From a checkpoint of a small image classifier.
Training: soap at rate 0.0016, 10600 steps, held-out accuracy 98%.
Data: trained on close-ups of made-up surfaces with and without defects, 50862 training examples, 106.7 epochs.
Rows from block 7, named by matrix and row number. Each number is 500 + 25 x the weight over its row's rms, rounded and kept within 0 to 999. All counts start at 0. Numbers have three digits each. After the name is the row's rms in percent of the matrix's.
# conv: pointwise conv (model.blocks.7.conv.weight, 384x384x1x1), inputs 220-274
conv.56 096:446518497483517456515496516497484513460474492459475496485554531540536515506532502505476484496509534476482525520508509516538494545503440521508525524501465476501508498
conv.57 103:540469502469533524493511549476521538485467495488527478520518455514531453558488508527530513493497597518497481527515523510502499508521489470493501513495509521491496476
conv.58 102:512509492500489532472511483486510520553487518473498502522499520554518475505512465521510502512486492555526460483538520515462481569490453489501466490511492481504515481
conv.59 105:424487508516497457471504514544489467508533486518527465542461511469514455511541469486490502477513432502467504527483515498549502504516494488511518492472517503476487507
conv.60 105:521500503471488520510502502430492485473524467499497440494434448470531508505494490487466486504485501588504543523507461527478459511469469517504490532559454495511471471
conv.61 097:517489458495509504494476518507477453542511478513525531532504485503539518492469527512491479506492526502500453476516557505494448527521519515490473479522479509488503505
conv.62 097:481437475514494522488495475540503516493516463482516490472509492497424474511501512492510487510485505478473492524470536492493496450528513504470492480519533506502514475
conv.63 103:499492542517491491484466498525522474478510510488474523489493470491530523501474490491443517482498466530485466507490520523477519491509483446474507483494510474559524545
conv.64 098:518489468513472490542509518503493511486469478503494510568489541528507525536492434523501477506494493478522520498489534502524503484516487513463531456524495437492534523
conv.65 095:512528512451479483503500503501537496508479493507527459489497496452520498483554516496517486528523509488498464501484480536516490502456487503453494521491502517478517512
conv.66 091:501500510525493480482542468525519494513509506511496500477487513490508526510492496482511488491502485493525519534456491493506500487503488526482489483510521510541480505
conv.67 097:529510509500476547508525484505512489529541515497501469506509489549532548493464490503551502495503517516504525492496543480503488492504503513534483527566516517535512478
conv.68 096:429522506481496498532471534470526495503472470460520504497558489464452510488535478445499500481502474494486444441486503475500512541502488503510496518475522457524507556
conv.69 093:494498481497462474464477493453546499484511453508518439494497448535492516497519509514488542518495497548467535430548532504527501481499488503504520490498506525525491510
conv.70 094:461479503542513488466491531496537483502457535411505524513473515504478505505482508503527545478525480539505521487507477493499496519497499498510520503500481466526510508
conv.71 098:469477526495485486519432520502475502537488502485466517476514484496430436496547489484506477523484508480477443507476489463488548548517482501509502517506467518482507477
conv.72 103:487471483550546500490500513511501496491500515481526469489489494457490520483475524473501498494493478506507456502517500499445512500489496458507515508560557479496495508
conv.73 086:506512517495552523502496532489514515438575495531510463513497497506491500501488501489490493503497486479500454465517495516501504522462495477516470472503506540568536460
conv.74 100:489429435499473515488534505479469495511472462488478507541466525500480522486506454481485564500501563518490435492524499546493510526512507520560489480515509547513487491
conv.75 107:490525521470487462480521521450543509543520529507483473478504507481467559503516497510474508491415458500529493497491509523493491501495473459500473532498512493502508505
conv.76 103:471493493502494504464483499477475429494540481501487519511509489515516490481484492510526501520497510479431448460508476519447481480433516530499484512526487494486489492
conv.77 101:474441479522484535492493516494507468507504520497490592478513473462514571436537487517444529514514495462516488498504525512511496477507458503501451511475485484495503493
conv.78 098:523504495519512493520457528472491485437503490530507507519501443511561461505466499480530559485469520483491428508494526513478475485484490510501562492459479479461519493
conv.79 111:582487474502527462491466532489531459513515490498572565485517472525500530523527512500511499511535502525482449465523523480528477510503530486490522526482527516520520519
conv.80 104:511519512500563411480497497463501518494509528466498502505495534504542488490473521484485532473494443515486487486506485509476481489501481475541457482504501490518500495
conv.81 098:490541468496533520480446483455521514507528551465454498480487471496517512483509499500475448513452498479519479520491454529500502477492534510505497482518518497475479511
conv.82 105:476463444520492513456501504471498521475474481485534494532491450477507509499497481534476515490510536473491491511486517505528497492451526457510504493538466529484449508
conv.83 099:473514482538477508509474525480499456492483552494472490525506507508495484494490515526468497511509495466506527489521516462513474516496482489541537514491462515484579484
conv.84 106:506515500464508475457519484479483506445505535485482452475489507523496487547509522461502538508495457454440503509466484546475493522485473485470500546533494465510509464
conv.85 097:486501506519484486524517476488508460506516463501478499508541447468459478521536493485531500535462504500499514494498468485493492497544489541482479458482495488519487487
conv.86 101:481483524487453492478522512527478500448510470478519511496487456537481481530489500474494509487461495483476530488552505494482537498541499494476471531518527512512513578
conv.87 102:500479475491510512463506531493527491560527484478558485509469536474475533499498500502542458500501502473521532483482504515518528496497491536485507501514553515483499491
conv.88 108:494537537504507491541488498475494495475489520499521519540499501470513510518491523486518498494522506488493504495487454513522490480505518483484487440531507503482482495
conv.89 087:506526555493494510480543525494501556504491489518540495496468486458442498482477505533496518490529524548505516536533473482488521506521494497507485515477482522481524494
conv.90 102:461521520467544515467515492536491463529466512509521479448477511513482508475488486515494512543552448477497485508502554524530489500517473492522516536531507490509483536
conv.91 106:472474520445472508525494482509458478488489472466538486516524534472499482512527472507526510512520497482512504493548523498527500475491449528517480521521478491492504465
conv.92 091:450471494505491512500485502450504485520488484510520547496451477488510458484485477503502466508472520459515488532502511470496541459517498488457505520486509520546537500
conv.93 101:548484502471476502521512477523519520496520507502512514498492509505489521538492470507488481488480498493498491526447496473501508508525445514497505501487490502495474451
conv.94 100:455456483510489493534453477488469469452515557476459472514417453469494519475533457507526504537517517454508449508464511464509549488510462499479507541490514525463468495
conv.95 102:454499504532543467477504469543490478460547515497528497447520466543507484500524495518512548519512468482479531505484501503499470482496516493497533535499494457480527497
conv.96 096:543482475531519463527474499460493492490509481481502561496495521483499492479504505472477447477461473501517500502477496459470465519540477509520505492518501540462518479
conv.97 107:430490494501485498488473527449482502475499516485458431500469497549497490490497514493476479490548526541492498485514513510494500550497476537492540516504425482483490497
conv.98 099:504541521483475495442506526518499458507560453493477567534512457476499442482501490469452500467512465522533470508489487462473516486509537527498523471530525512498473507
conv.99 097:480502520525521481508490496505489495536469519487571561524471533480515540504492503542503460512488494538475462456484505505503493502500502514500497483502491504496517481
conv.100 097:514476473538471551478524542479507501449499471524544528501479506460478501543488459496590513555512502496496452486539486518541514457512516488504496513462536474486512459
conv.101 112:502492515462528492517487493509491500507541533443490524495494512468506500507534485468487462499501523492490493525495512499464521460472543473546477455503452515501491443
conv.102 113:558514481493523463444456485507493486468429472486518503498505426495520509533544499475511472471502499454528452489510489531495523494500506468486512513476482494500434437
conv.103 103:453470489478494477500521481467482476478500500492505526501509477467476518503507491517465484534492540474495430528482543496485486500515509535486492499490518495498518418
conv.104 101:528507498481517491501509504487511490533514488522496535500524462504552496498481446487508473529482520521530491455476482521536482471500539508495510554520454447510472492
conv.105 104:454530507467495473478528478493527512488475493508466499470486473476510527488491465513511514530523466509497478493523491485498505450521511535458498512525510520511494504
conv.106 092:474517507544431504504504478495494475508511474494506507523523438466511468527468489496485529485520553492505423502482466490520506498516520505485496510501498525550462476
conv.107 098:501498525478509488514517493497518490503507491509534502449532493540543540511497469456479421486476525507506468500535480522494508484523508489482506482528503522510500486
conv.108 100:504474498533514507475476520549508518510502489494456505496459466493508526489504481506512514508523535559535488525485502496528512467492492486514516506514505479542511540
conv.109 091:513508473507446489508496500506473474423513478474487508444503449528512567466500499494513491515535502500465539496507508466510524558541513524500508487459492520490499480
conv.110 102:479517510489532501500492521540482525500488536496497507487509557531498530513496457534502513515517508454479468508515465490499522502459497509481518488511482495504506489
conv.111 094:505521468510468459512512466500510505496451500504496538490480459534518492491482474537514528512546483508518480498551458485489498507490513520542512493508502515540497496
conv.112 089:453527514535510486532472521526496500482524489501477457526500520480529519503500495540484546442539507576509493476512492496498515480492483546492482432485527527485492485
conv.113 099:504510542502528493481497457525525495499477514487523484514448560503487471486475493548500521535450489502529499511474547523535488494516476528561535516502511493511491509
conv.114 108:465477511528502505540498518500483484498500481499542483495439535470511495488557490507502502508489505448500508462533542522522512506508506500497547486487507499483499487
conv.115 098:509505478439496466513502489519495489508519456460483494533465501496499463493508496487508485500541514521496462487469456536499499478487507511471493479512511443493517522
conv.116 098:463492441463477502554460495501500461489531501527491521500515480509463495515490540460518506516485477518541523489484455476516506460534550520499503521496475523535482532
conv.117 086:495491497501499504509527512513536451534514502460464503527514495495468435489511469525480507532463490488497487511461499468550516499506509512484493482493498492478468504
conv.118 110:494505477506532517504494470466549527471487467466514525504511507503507562490503549473495512451499499491467501499478501525512466485513480497495473502507482518479478484
conv.119 095:474488491528445507550469481528516481479512506434523483502464491507457494492481494526515532532525491538479504481521446494497490529457489492491496508485495527520510497
conv.120 103:415475487497491494545501493515496500480528527495479491472470470506469507510527478511531545495555487548497502496486503504529502531467512514482486528520501498467503504
conv.121 106:506532513501494504464498508459510454526485462487493539480531505455489563520503507462520494418524502494479462521502524482514535464511492500522516508496511491489485507
conv.122 097:499462474511562517479544490484495510494587514512488481481470527495523500511529533496486496517509487496510527527498480526462476504470520483531499450526498516507470514
conv.123 093:435485500502518491466520521510509479521486487537487493490470519497501495511504517528513519580489459480509517534534518508477502505487515517514533484498535487480489504
conv.124 093:519491513526499509502514495533458499524477489514471487521557484491531484505491490486486495490561519497519502485482521487490505533499522491520506445514493512487530529
conv.125 114:528532470470517491501502526500505525545467507469494474500502460506561534456500491501475488467474493493511479510481490514504513543489508529496503484470509489475543519
conv.126 097:527489522505490531542500525495494499521528497532496482542495500517502513458520497534533536526494522516514477504489493509463482495501498460480504501533493501464489502
conv.127 103:523538516498438536495507513506506512505481456451486518462469472515474557479559505494459508464532540566478467501490522480532484479466483487501507464514508505491471502
conv.128 100:492542462475488525518506485512505518499511489553532494522536495501536517488489477493432488480482496460468513511475484475499485502454506514488481519493499517494477518
conv.129 113:477505523478516480500484502458476531539454452475524486496478522490515497476509499492483494513496484506470517522507485487512488499473549485496498512518489554565492511
conv.130 110:519491489478510533526541518489514407469496465496499466478519510463507506517499480459537489490550489505544523505515501474522456500489527488503482523510482511478502495
conv.131 092:525524450522465492520492494489516524471484466512482505495519440543509475500478494521486496487489498525503504488507465464475471544548490473469482533509482469516480472
conv.132 092:436519477487519525486486482484476498531452485524512546508469480467509509505490504472460526477490467535518516485531519474476510459518471558512542489521516488482540461
conv.133 111:495484505513507503486521485491520463471476503488460493484490497465479484498507538515503528474481502550538480523514515484519512501478508473493501522581468453519491459
conv.134 089:467550484473462514485479510536481522513555513491486516507490453488482534476506491490495485516561534517503487516465479487501483470490542486519491452509503435500474516
conv.135 099:507506453477443463527478502487553452517477507469487481520542545511544516502517471525519482514463462458484499499485507565497513499490510506487518537519487475501514466
conv.136 112:527546514487517486505480531537498497473475479475537511546504491451467488505490509532499502489494502496488527522463514506525511486493481523499499481480478530479491516
conv.137 093:469536474478504493517454499512517470472515524498513537478477484518496493524486524462532490512570487504498512481542489495480526485509511496513520480538514506497517519
conv.138 094:529496470532487549509488498468485530514485526537497496502499484488502505484467503483510468538466499537532472546468457504512500487516502488522499486514516500489483537
conv.139 098:509520507564519513457501487467462517483471534535503455483466485490517488479528488452529483474491505502456478510460463519482507506512483511549479466513521516497508541
conv.140 094:524516462552514533461500470478490491520485517501465483473501480510520480476486552501504441506456478517441506508494487476498493551448487508527461542481486534551513492
conv.141 107:482522464451468493439519497521540534544497481494499496545467474526487565474504494473510471503482459509511471442491471516482515490503499488531514501506477471514491534
conv.142 107:479532510499500510512495500531526487494516514513472526526534451516512491522515484484509496465510494456531486534518497517461518482481511452478506516465541458499488495
conv.143 095:543507548480515499517493516480516480494505516557529502473491475461527456500551549502560531463522518507521487457514533496485539471477507490516526490479493515526492449
conv.144 100:433546517488508520546438475451482584458526514496552478468503494527466502492529486489471523477511504503493427492512487525505486528499457513462549481512461484526490530
conv.145 113:444463545545510531519498475498473520533500503510505501482482484465502527524514462483507511484493512504516474503522489498474523502490451492531517519495486494517500533
conv.146 109:494442517531484477495520488495500478474487461494527490452487480521520530470556499490595520490486461486500489472503487511515481508490542530505542488438552507477494501
conv.147 103:523499533495488461475524459452505517486529465516531486477476497557497561527493515535494540479503534508531473548508518491486539487482481502487483497478475504489531492
conv.148 096:534579458499537481485485509520516479496480477482482491508477456478496494498518556499469498484502515471499469481495457495526518506523526483500501507500463514554534450
conv.149 111:503525559513485487480497511510494497538464518464528482469502491517521497463478470484511484486527541546492502538502502516506549530500507477501513512518472490460521512
conv.150 099:491476527501542495500517532539496482486484524491571492518507505497533481445491496501522447509498520531460440523470477515510487478524517525497465516523526488455457491
conv.151 102:462464531494501504499541526504506501514493508471515467492500498475493459481487499503506494474467490489507488505504476570509518483475487520514475503494540538503504518
conv.152 099:519571512517437542511487491473527522512474536506528483473491476529524533470495498496489498467519490483510506468514514484429515450508496459527499514518479487488478513
conv.153 097:479504498503499502480465463522538523498455501492454530505475516528494472478523505502459499498553519526510457557545507483489521538488518512506491493541523522494500532
conv.154 100:477494479482495482557464474490540514462543500469490514490521508448482463485516519487467434474554461505522477528534457513487479485504489496500510507446464506516492524
conv.155 095:474497485561539495485508524506527460518546499509477519497546524461523475452474462500531529511476520451522467509531493497531492456487498477533477510452451506466500440
conv.156 098:487490502530476469496476543470483513513536494494454496502511568490489520500475502503510494494526493511514506500569463497521480487479478496521514456475494444553500499
conv.157 107:451513508521540517465481517540486518503487498467499493459533509521515535524477540511556493533535461499495483478491520468515488478436474549523530485467505509539479469
conv.158 088:500524497508532524521507500513508459524494481520535518477524569500505553478485503531516576503519504515447499444473484493554466496494489527498502470450498494480496490
conv.159 103:512469453475506490526493511494489468508483513483500484486497459529498493505505518496518482532536483515504428528505482512504468502515468483513512486486483489468489482
conv.160 103:525529476499497475489499542501451509515495459518506506489465515498478504483509513516491541521492502475529519499510500465519558486515515457493518521504496471514495511
conv.161 093:514454509515507493514528495457471470566507474511550511511523522512473520495485547492527507482481486489541501560539518459491484472487537469490524517508474487553514519
conv.162 102:490477517492502491502455519477524536516514485485493567482443514502478491491480506498507491500450524550493544494492451487538522486500503507501487416438508490493488522
conv.163 092:499520477491503492496455492507487476436493458517490504528499486474457490477518500505493490517462507496487501481506488489520499501483509517498487500492453510483480491
conv.164 094:502506523512515517445549506509541464453482493511512479494466478490487495537479484542504501531500486556495489494499504509452432509521469493505514540502618516513498503
conv.165 102:528499510458462487461487508510504541495466505475522500523483514507485494425478528534473549494432489532483533506461514495534495488490422496484504505513497511496491476
conv.166 099:478523510469518510469477493521470487510551490497484525505506434477497526504483531524490527506502540498495534534498537459517495488550486529487510512512486512519514484
conv.167 099:478483523534552509534519502549524479511535482526516467487487518476502530485479483501531526495481466467529529521496501462515467506489510465540524536529440514527500494
conv.168 103:511543492528485482482513470494507480557451516504522501505498471498506513461526513527499559496508509480510492469509469457473510549477466468481495480514496519507516545
conv.169 108:493535508504526524501487540493508480469503493538486516526538533507508528490506501467487499472535517502491521497481492478485500502522504519492511527465501519517473515
conv.170 100:503527484492484460460525449497453502511497518539505513474472529442516502478491495538520500493573483485535482493469516489516496471477477516521478523484534517520533466
conv.171 097:548535492468503528491522531499501539541467477524456507454493513460531472506476487437511499480492467477511483512466487517477512489496497521483523492516454479481488493
conv.172 095:502505548501499513518537508490483445503529477526498516478476535478497451467505509510501469517548488526475490481457530467475499517470484474479503506491487499513494491
conv.173 093:467453527467478493495497502482494530509469503452503517481473499500495524475568458468480530486500508544496476491512546499480520560498507483485502543512528500499522524
conv.174 100:493466510500447471519504511515496475490454478510527504465472497555504514513520521505476480498515506463495448519495474517490493474472501475504483487540481475469514520
conv.175 107:507487506466524483486512533510511492505474491493473499516492448510486501503531523477512520469519499522526481486494508512521493485502483522485556513562558497530503522
conv.176 088:500510538497502498556492471487497485488483459436476499514493515535493545489497525522488474484465494489501445492501491485516525481537510533493506496502542521519520548
conv.177 106:447551511495495496518497485480482450511508501525508506550501460497490490501456473505498458507512498494508527510536533499487470491485500517503499511555475462506500495
conv.178 103:507506510512473477454498500537471523478518507501472451514551487508480486473531522483496523529490495565502509479497481492503492493462498478515507515500503497448495467
conv.179 094:517565474482474523529459506536474468564484501503500501482532485506479486501505488491461496513484489465471511480457497508560493524494486485507498487518494464505515473
conv.180 105:502433469534517505484528507522502493521531484505518464489502488473508465532461503467496463492492481479471487483487495536511506514470483444516501440480520451530473494
conv.181 110:477494493487539498507504507489507498563466503519533491504465557498469484512529522514482488498520528526490479475469488488548492533501518468556491465494487526497504484
conv.182 096:500478495550472492506499505503520496504506487500511513491502543534512466553512497526502544490518510483531458482491505507493469514480570455516481553570497496508524480
conv.183 106:500492499484512507491478486570510495518507508525507557483535453518510502503496500502481485521509483571501481501497506507489519518499478553517488473501476484492471475
conv.184 098:501451495514485480503553495486522447474518506521528544499494455485501515500486466517490508510503514485526501543522498489504492493540511501501530517481512479519490468
conv.185 099:510509543527461484540485528474531527478504488517467520497552475497463500448481494515446543446487462503486519501453486453498510491519492523474500484516497515499519519
conv.186 093:501496530484499506428480530499530494492515503506512530508535474486483484478495519529550502492534507503501509540509490472520539490540504509490493520495498500560496501
conv.187 098:470458451518483512515482458474504505491488526468479469481460478525469507519540532528519470502495496491505498468481453505488492503526468469459544450524551475514464509
conv.188 101:509479519447445478496531486550498525537498503482493555503472524502511525499508505509485467495528495537480506452502499468465527512502494476524512455489469525534484469
conv.189 101:504459467490472495513507494482524525497495507520480489505502497478518496518506503508538529498519516551461533477513509499528511488500440476496479482497527472490512521
conv.190 105:491496469507501464500510540462479542492482524514483467484470474485448485521499521505513477452476510528504472543477446544490512484443510535516474497507510477474463501
conv.191 106:503506498514499478525508473494497496510507524513509513527509554523558493493444515486422516477508484508465486521495553463530498590508501515512529465508529522529509512
conv.192 098:506474493508510538475431475449502517537533518528498507488526529468496487512502474490492488446475512497473518491504493486501487512496530463476490512492513535505506462
conv.193 095:527527515440510507495447486505496433481498506488484518533516500522464463515473517475503494519517488484493484486527487529488491483518503483520485445491484511531510514
conv.194 107:528468484528465463508488512517498512478513474525474498514546492543500500482502505501505488494497513509532467456523510474560488463421480479490511502500497559520471489
conv.195 100:499507484534505525510561525511489503471508495493493564485516469520486463520472530502470501469499461566510450515517488502467477513531495490467487494514528476495520465
conv.196 097:484508505515485504483510503494442520453468470485534530514461567529468508494497515488456505484513528445510469518487477457493465513576503453539509573497517495506515445
conv.197 109:494462502530544528510502507457474513536483511516508480528479468504488514509538477498567469494443509476495453522499510501510480467460497536540522503504588465503509520
conv.198 097:532533518501487516511512505528504470535503523523487512493523523501487471530492514517523458474479495528523461510520492499492473505508517478495510539491463486524500496
conv.199 091:506511506526516451497498528501529528471516514518447505507464477455483540475518518496525504512515520536515478529557457508492488463483490506447541534464533493531496482
conv.200 091:483563482532502497546498465540484478458513542488517525505512518535467459504502526470522503510507496450470524428528540501502479472494440490540506493485485526489523517
conv.201 091:501475574560516518497517519503484519439505493551478507498471485469530496486461512485510505473490458468495564495482467513492486487519494486500510518474516507449477523
conv.202 097:443520502506469505469508521485463497452509465545490527488470468494500551479513485481488487485473488544469496488455496508523469531452479468512506498490494498474465495
conv.203 110:488506529509506476483471534534495531475469499522498523497482514452534498510535456459490490485486488452518454496477533440511514493480523460512509540536486526598524467
conv.204 100:500494506513517517519488506507505512494482536485486496471481485466541535482509512521499498487447495471478471488485507532481524488504488503487463491515502521554474515
conv.205 097:500547494499452516585479508481489495488483524541500531527503535516523490479471515507476499475543490491489531491478559515493524497543475499496544482533507551499494474
conv.206 104:470515506429483487513536501583486503510527466526487496527517503494534492528518537515537437501511473478491507497459497521498478510487517472526480469455505499526494503
conv.207 096:496499490491506504470502503497477489514462462527505460533519490489479492487529488513500505491578505529531487495497512456493514477488508501493486545441437473488515467
conv.208 100:524508486504479514505471492460494499476500494496478517509470464505508484488517479494483488552537501486482428487492492469490465494469474490527522573500467519457514494
conv.209 108:485521533520500500509494535513474505498484489484517485480521483493513539540499482483498496495471517544504474481479496494484486512529471509532524475500482488517497459
conv.210 099:542453500497506498516507534492497468502512501481491537518484525522506506521478512472492496520506521460536462479529491496445510518527466542508519483516502522513496477
conv.211 103:502479499513492545506514532496501484514481511471494541501525465516485525469567554495537504480449499477468479527483469472497488502496500522470487491482480525523494498
conv.212 107:445508501454488465493460515512454497533509509516489501485506503506556475500520504495489501488495526489521472508496495460537505507472510518516520508512472515497488482
conv.213 093:525533506517532471481505513454511512554502509460494528464493490498466475523519503501507494517471484502501477535467528462517496484473493488489506516523472504515456518
conv.214 089:459481493453457553528471462467512532507496469535502556471530536516466519475498515540518540502504457465552479516509514513492515478492521517490498484464507468495504567
conv.215 106:523549474524515468466464512480487497534514518490512443537492519552489453525508498504529505526478533540476507502496481504508517488508497498450501500514454505526499506
conv.216 110:498490523472453509503521531504511474477487475484462485480530490507527493533503489521510530500481498523482488487525515510510479481535512508535522514496476482513484516
conv.217 103:496503441491488521538475491501522487473516531484517515486480485527577552479456467498490523499450510487486446469509496482480481455512519514498527506508541518555525537
conv.218 086:502509478478490530485494495555514520483519461504543498475510507474487483537509515527540523510517482527493538522514521462463493555485501489492488485537493510488495502
conv.219 107:520509498461504534491518510504483461538513522509500472518452496498498495495479516485482501502502505532476492508478526546557535482498528470502513516525529457512473464
conv.220 103:562497525476474498510587483497489487511481444510503500479488512494522491505521514489501506529506467477520476506522471500500493500479521483513494513489453484519492469
conv.221 107:491517506509512477488490526531492473463476505495473522448518459454545483489492518528498435508493482504502495528511527500473475515532498487498525470493482461496504518
conv.222 099:472488474521488482518486492466514474500468534488509515483520502503500500468522518561492475464473504478495505497517478499506475486505488490494482496493500547476479511
conv.223 095:507475524555478479499482500469501469534525526494525503449484506515491509496519509519502508471503459488543463498495537473511490499506488484528525509541472492497524484
conv.224 096:499500552511522482470488489517496484466523483470510533470508509472504514498527485516490470537508518520501492517490541545488494515520434460522508488511525473561515483
conv.225 089:494539471519497508500514492503485508488474495472490515499460528496523467491506511494453481481464472569498535479470457485499513514480545470488487492540494468496481470
conv.226 099:520529454506523507505506491526493499450522488513499511509544503434485480453509518505465583473480488509492518477532484440463481527471488488561535489530504492502524493
conv.227 088:450536524433489507533482498478501484473470513528491460486449469467544500508482532495510489525494477463518517544502491453485504539517489489485522529536486508544497503
conv.228 090:501520501498493510492500515508509491480499448502496474517522493441576491499525542502512486469491525480473495480505540486462495495490486518474474458475424495507513444
conv.229 103:464450522531459467505454478472484500457500469490499476528485473528557516539532487508496505493493498525512476491541501506522537460498466478497478503499490521494545489
conv.230 101:506497490497478521471472493477489462496476506462522517481519470496471528518519471528496450479493455481480461488481511461492477517475478496487503536471482613476525483
conv.231 099:501453518525523442484464468487497430426485531481520458527491521512510530479502549540512500541494497517512481498473548486421481473483532491515505505496552517497529491
conv.232 098:506520500491531508464464508472480503468503480555485453521499518511475523504490491500471493484451472493554528467457484515520450502479483506517450491499504601466501468
conv.233 108:547505496502483452533491531457474485481586499494496537476540494500473525525481501511528539501512514502503480496508483493511514487495524523484516498525481479497461445
conv.234 102:501532503568466496490440493467454480500508514500520484486477478467467506567519504504520515475493459492507471563495513503501479537444538470540534568478536474483492475
conv.235 093:501510522533516549507477502448494485500484521477522436542485474469493502465492454506479448524526536487502538517515506515555504517513502516444502486507493469490511491
conv.236 095:529505473502465482508525497527457492502547557465499516535491474502493519533497498479506496513477506494488491481513461529507529520519513480476456531469436542498512492
conv.237 095:473503509493501480464467478551493474494545516484526471539482484522488492483505483476499434490530484512517476539519517495504510526454474488508505532498484532505483515
conv.238 098:497511476509557544439547466541489506509542508521544502478506500503536520509482523507460484470486492508495503485476531502527487469509483469506480571485488477473524501
conv.239 095:473491546511543469533508501498471528441468576521524487497510471482533488524508531484502529458488503476499485521512499473525521481470492478507472506486480490460455537
conv.240 099:490507513556488506506490501513499523514541509487487475465498522512495526537505490545486498494479503499475485484475491501536501435515478525500516507507493491490486450
conv.241 096:521491472527495471514497493486501485517501497515506463479473478505559485472496500460467486467524510520505470514506500489478499500517491467481476489552507470501461483
conv.242 090:512488496478493479503491520491499522512479543487508510526488476502487503481500465515505526539471483483501522547521463470516488531525512488517475509528530523541509486
conv.243 096:479488502469481504484564528543523535502517460538476498513479492476518551497508486509494533487550512475478571563472515493472503492519511518462483477498506511494488472
conv.244 093:500491474496489450512522499554503456478472516477522530481511535503539484500535538463486540523506472464489511507473506464507501472490495548475508455458515478511500515
conv.245 100:522454529491439457531518500446485467500471455511490494455463499502483543503502495522471563492545525470495513453489515474486485493491456499536497514514467495491492450
conv.246 114:500510491519453496495494491530529456477504516509489494517510520500481449493511489514450500514448447499496491482487531509518483537506509503550521482480503477533513478
conv.247 117:442502483508483495544478523496531527484557521498493507471559523487529517499515500489485583464481460498509475486512497486478455506483516506490509481476470521503477478
conv.248 110:455490502491476533501498525515449518491479432534530561500487483471511491515502507472504498514487495513430487531495525502453488510562484503529477516524533522460482462
conv.249 107:505572447479489492474500551522490486476500474485474527480488511528490499482497496477493501469547508497489450497500483535515552505469483480501518515495514524494490509
conv.250 096:463543501534471496488493542532493491478496478535477487473523480444501529453461477490555546482511511528525475457508475531476486509498500522511485527477530449491496549
conv.251 092:500530443509430495524530486509523493508516448527495495480511481547505467518516495553492486485510499521476515528486534503493508484443492503500528475524525514510481541
conv.252 104:484454448531497481512491538509522509502469497509484534534504474477481495521505488536484483486523526466531508476479481504514509501479509515545530490490511513500463500
conv.253 092:491490486516499490512540496481478484496490512521495523492484495550493494525486497512476510512506489508454492525530520485467510545496475527479481534484508463475501460
conv.254 085:498522467524507506467538510458499493479499514492511541503458528580481506505502494485573483553497489497507512499481454479515508514502518522493471506487544509486525472
conv.255 101:502524511499486522469508521519528471492496462481471533499490499508506536515517534521559522491482473493496476510470490463488476503506484519487493486532506502458501525
conv.256 078:468504493474489511490518537505513485456494465510477467581499507482529592538496515470473487514482487488491440490512467519500509493545494503551493463563531485475480481
conv.257 105:471475463504512463538482472515472527469549501515512471482567510489560516501520531524500549478520496512498505496494474475501507497500475475484491507487489505495487490
conv.258 097:496486488480469498510560478483512453557528498520516487501494445490507503568497490497497499498490539484505519486503505508512472501489459517520495571508448517490489522
conv.259 111:493488533527537480506465489503477478453515483472564508478488457475534510484506502504518502505513518503486512511475544479515488480498470467457500527527465561549479480
conv.260 101:494492492515495449491481546467491535493519481489492512449553452492504486490515486498457501500480500471516504462531476478457475499489481501485487531453472518501457488
conv.261 111:450552504462508485438485508486482516485497452462509538477506519506500497468519515506503463510514514493542493490499470518496521513515438523513503528503493507489487468
conv.262 104:509488501489543485495391492473506493468496547521505514524503524471539485522548470487507486518499506477469440514507487488464500507457449489517498469529483478473504517
conv.263 097:565536551523488541472498539459497477525479471504514492525466463521533511467498491513498460526479516491521500503485478490531511542511464538474457484523474495486512511
conv.264 102:552477499527479482538526480484488478447519469519505483509440544459493467516498535498548539486502460492507499522474474489531474507503526454531513475468489504471489508
conv.265 105:504531517484518489547470492474502473496572515494529530519479524508468489495471511533484469482494517572515458495507499482509496517511483511518528482503436494546517506
conv.266 096:501535480509518538506472521495486498495533466473510494498507449474492499512466493536504499446530513489491490495433491521459522493470454530512527543537525516477464475
conv.267 088:525495460527556501481486495520546546520545482478446503512497502537521518472502531469490495486514537495522451495519488506505490505521521461487500536512490535553505527
conv.268 091:513500490478474523499556515521473450537454488506506468503534494497460435487478509497485559510498513494484532545502510455476459517487513502508522511509530457520493493
conv.269 101:527503553483503480489461477493517491514526496521488511514475456494497485460516509506477509503509444529520471481510507475490487515493490483478519470515465504494503495
conv.270 106:532491530498461493502499536485465501463495486495499491495501496494509503525512499506496480497507484492530452449497512518496521543480504502516506493509483512511480468
conv.271 099:517529500460543480498500486539495491503480503477528485517498517471503509489496439476543508494492525498479481462445539497511499508491527518503476417481453489500491508
conv.272 099:456530500510489515483534523554527561518490486516508505526537487514453499552510476485492530491481488525507480489529478457508479510501494501457491497487531501519493525
conv.273 100:485512492462484486503511536508496496490540483495481484552511499459511507522498523523458487463525482472500511540481464528453518503491529512493504501504471524477483505
conv.274 092:520540473557501483480490562488499537514527475475511499492496548468514458541522508468490512512506499518472502510479487507459486473505467473498483449502474480477506470
conv.275 103:458488493546475437529485479485511518509501508492495516480485500516504547514484520526453510490491487483518475496526479527519512421522499501497525499547511525516492521
conv.276 098:480516502495480469579447480487505493508523507536475544532457535484491481492535522491515525502454500503507502505413477521481467505474471480576505492531501548454506496
conv.277 092:491488513456509502539490497500519497536549464484513497520533455516475497488471491492488466516492508474531509480475460525460536474504516500546456477507468482507478489